A small image captioner, trained from scratch.
Model: 8.22M parameters, 64-pixel images, encoder arch preact_resnet, encoder norm batchnorm, encoder activation gelu, encoder depths [4, 4, 4, 4], encoder widths [48, 80, 144, 256], decoder width 128, decoder layers 8, decoder norm layernorm, decoder activation gelu.
Data: trained on drawn human figures in many poses, 195000 training examples, 10.2 epochs.
Rows from block 7 of the image encoder of a small image captioner, named by matrix and row number. Rows with one number belong to one channel. Each number is 500 + 40 x the weight over its row's rms, rounded and kept within 0 to 999. All counts start at 0. Numbers have three digits each.
After each channel's rows are labels from the 100 images, of 14848, where the channel reaches its highest value: "patch colour" is the nearest of a few named colours to the mean colour under the peak. Only what is clearly more common there than usual is listed. The data: drawn human figures in many poses. In brackets: how many of the 100.
# convs0: first 3x3 conv (encoder.blocks.7.convs.0.weight, 80x80x3x3, each kernel summed), inputs 0-39
# convs1: second 3x3 conv (encoder.blocks.7.convs.1.weight, 80x80x3x3, transposed, each kernel summed), outputs 0-39

convs0.16:529583531557455520520511524499460488451512462504518519479476597497432523488487490414545425584545530489488424492571506530
convs1.16:472539481563500476527462523434465491517499591506484524591529541602510526508511449514550495410546583535543442498494503526
patch colour: red (85)

convs0.25:523571564510521511525499453514453541485431476463527557464491479517488526448515509536505504499482483422450501481461477484
convs1.25:524493500500483527483500428474518545516596464459555519497556424476462483468494458522434562508468490495516472475491536495
patch colour: orange (25)

convs0.42:433522468533396539513453372516524456465469499569479448484467534454522455457455533485513472490467491497473539507557473564
convs1.42:527439525492537569463513388584442455454498504494382449507484504550473460439501533501491463455537471531482468465480594511
patch colour: green (37)

convs0.60:492499533478573536503502494526509507424473478457472522516445462553514528465500506629500484491440523525463494452547515488
convs1.60:527463579480421532486458496499494531504564440456547495451481507514463540536555421566502433525425537494521517583550503512
patch colour: grey (88)

convs0.51:506514521464565516492567495481478536407464464553524481465487509501589529485456533571496480452488417469496486489463521521
convs1.51:524497505498388531484488504468460481541572503541483477489528470466411556532532496586470419495467575514530547445485504482
patch colour: grey (77)

convs0.46:567546492480458450438481517495488458438434460464562506455580478528489526433486455388522472499579479476466506451499472519
convs1.46:472557474556504490479523537476575445561397506484484523462473521433484527477470458422497510451564474515525530522511496537
patch colour: pink (44)

convs0.41:510542502496473550507488503470523476458521484502425471519498522514516486519582490423566442561508496525453451519437447485
convs1.41:511512509467475536550484469463495437549442483557494476552497526574561490464486479464505527481502530520485443585483495503
patch colour: green (36)

convs0.64:509534537470473492476479446469482457455487438462489413520473469541461528556464501465357510542498499546535487601514489536
convs1.64:485531477437470466456518398488474469498487480520419417479557550528477555515465454482429573510483421536544531493498466517
patch colour: brown (59)

convs0.65:472451448426420471481531539489559487486485504408481486555494506507471489513454575485489532430520440466485463435468471543
convs1.65:492526483469524513504442563438445472506511500461533551515546476532497422537531519585524502458516479482446476518453479543
patch colour: brown (50)

convs0.40:456557488441512482502453556529495452476468427550482475478497507512444432497470459503493549545506502457459561526486458471
convs1.40:570599456573536509473474507499515461542501522537429478545494489515527476512507445520461469526445536478489493526521489489
patch colour: brown (99)

convs0.61:508524475522498515455519440416527467485533473550499451484471440565422512488504491581480493528531505523547481519510511466
convs1.61:495513474497526474479483558557501559514478564500456492460424545477459440517507452476439517502473490485483501501545467494
patch colour: red (35)

convs0.44:529473474498538472521507516537443357518524490411485514504505535490481577468494493467397474499485503445514546492463505451
convs1.44:538562533457458424471524505450505467490504512517446465521497432447485483542557455480516388441528583476538557518468523495
patch colour: brown (63)

convs0.67:504509452528510512483452449430436440596504402526497470531483532528472493429383408460470504534479469491469463492582496479
convs1.67:467512486426513482459469457553507446580511565408503455494492504503546468513531511422425445471531534486458481474504492434
patch colour: black (39)

convs0.75:523532479544542520535543446502513458416497529474466448483457548489551512459485453485527507484426523484433474494482536521
convs1.75:531468531432478555478479545494489594534535464538441533521542545549470518447549530615448472452471546507445517501457556491
patch colour: grey (77)

convs0.12:503322499438494525477437548482512520527523502425468523514469535482507523494459463495511485607487503473503459487464513506
convs1.12:525432539479394443488472472457468485504528554455533505515469531479460488410500474565507460504580461489527506520502479486
patch colour: orange (59)

convs0.7:416521464496457486490514487467534362494425457518498510425525493509452438535478520503558425584525461503454506515468532483
convs1.7:438570489530553531573491474472531463490443450519508515573515552575559526501561540479479525458502547483477489505470413504
patch colour: brown (51)

convs0.22:503505487497535542514548466582505499500444478489459534468428522464519506445463463564436462361468469547457525506468521536
convs1.22:527490440524472507448516539473485445536466584492498466446503443414470490558495452570544473556435502456449535510460495434
patch colour: grey (79)

convs0.77:520531462470547445522561548516476599445458512496467463588468492546487529450545421555556494505484559469481525459522472535
convs1.77:488491549533468503550541494511436531499472436555443522508412438494404496415449488505447494488511528477456530479461541411
patch colour: black (31)

convs0.36:469559479534472482477466506463516574507531488490525553508486554483438386458583525480468470526530540491432497445484567535
convs1.36:536530477467511476547474507478518471471532472527527468519472554525549435608498449467616531437469455476479452507471559549
patch colour: red (81)

convs0.49:460492512569457486498510506467544476446495474510505535496496408417516474435523491485452460428511484510448540571457433458
convs1.49:543485497584545524469488549578541477476565506519507499471554470428518492524497445514452619526498471434538481547532410508
patch colour: brown (94)

convs0.26:483514458521496439436466481548451394497548432496437478406475464445464447493423483514480466441496456494462484535438475484
convs1.26:535469452506512486443472535577520449496515523581557556507494471479485481543502461508501480506454459450488511516560419493
patch colour: brown (85)

convs0.53:467493463486490492502539526531501505467484444497564520454470557502508507431585488501556440481516461492433522531476478485
convs1.53:412550497484451508473467487504491494453477518449412482472509511455449522448436480541548528486555510473556464479464497525
patch colour: grey (65)

convs0.4:525482540504531524532534536489508428406527581528544489500469500492501534479443459512503428479464479503492525439497491535
convs1.4:465499553469498523524506463501446486491454398516405487505519511504489490484406447428519479480523428466514552504481520494
patch colour: brown (60)

convs0.21:548503502490474438474527489551506479401536495510476572479514564514418588451531469487503532549492489498525556468490481477
convs1.21:486521444536504464567533517474412543508480504574506573433463481504567523462483495555492465481538540522466493450448541462
patch colour: black (36)

convs0.24:491469461517547531513521494443443507455449498501564497514505491442467562465589386534534487495495486524481481476467470466
convs1.24:517523477504408559472565489514515509438508457494463545505455463461522535473464438573487480524548495445507483477504495428
patch colour: grey (71)

convs0.39:497418516491454545488490517532522499497576509422507484487561475494496554505523504505511424530553495597498472504401509455
convs1.39:569419529476537547483545512428508454566474458548427446539467514473478519528470490442572462550478523475480448509469506463
patch colour: orange (58)

convs0.6:530346461444461455487528521465535490525471489447552486549484537446425504467504441522477524527594509501543432521531525476
convs1.6:501452504541442498518532502439478506452453498512388466540485515563528476503479537531500500444466459463525538525458500493
patch colour: orange (27)

convs0.57:505456507487460496554451473514487508472460498554470441508470463561477458571491480442462443485459451457475530492467578605
convs1.57:486505506446425496523413464475554491462487531440478464499524528463546428537549541497456514457494461533529492492503533503
patch colour: black (29)

convs0.18:461481472552448478522497551514550502530496570482562478425487503501422443487563554576474519519545549481446473502495519481
convs1.18:416528424428539495462470515399518445440462493509470542485508464445524472422485488495575467509501454422507548494466465472
patch colour: black (30)

convs0.63:462543513554427487463504497499471560451566455578537513529554513473515472511485432502439445480505486464528506508541536596
convs1.63:475487508592504583467526437513543451511440575475424525523533531500458549485500484495513533500539500489560495521512519493
patch colour: pink (48)

convs0.1:579512516475529487526488548542551468438416523473452471537479551460516543479508491456475511408481489491493533534433573474
convs1.1:474494427501479511516522485508512477492435537552491460498459504504436501517470558514478465554503464483521511501544606479
patch colour: black (57)

convs0.52:461440476460464554521426466525522512526428518451476471502486506544577479461529471432500508472493496463524509514577481505
convs1.52:450509497425438544437508441537471476433511446511477571491509478466440473535441480437452478470480515451510478490494452473
patch colour: brown (52)

convs0.37:514502495478505521581559429475527513505545516543560463513488505513458508390506543461503508470618467468478520521466445432
convs1.37:504540532535548530535488476472474482495506541398507506542450538492510476448438463479395501427501447472504515504524489503
patch colour: pink (35)

convs0.68:490420499514407497479459497499445507468485480424404472503523513560473495532492413504511528536529504510543471438512520548
convs1.68:463520477499555440478506513474525486535540508509564516485545496461433526464513515412501393429435451549432469494448470495
patch colour: pink (38)

convs0.19:544468493516517433508516488506468413436469445439527429474494523494479522491528529509499543454518459564522413458549539483
convs1.19:550447528566431542450483516480533525508512496457517571469501522556500525628444463501568526487468500489486524530454483449
patch colour: black (42)

convs0.0:475520601547497531509462521500504515399528441553462535493494433534522519477483436483517457581505558459469484488472512536
convs1.0:479460576573441454444529507478508487480549499508474510438526514540473534481609457481500513436462472525526472516508428523
patch colour: purple (66)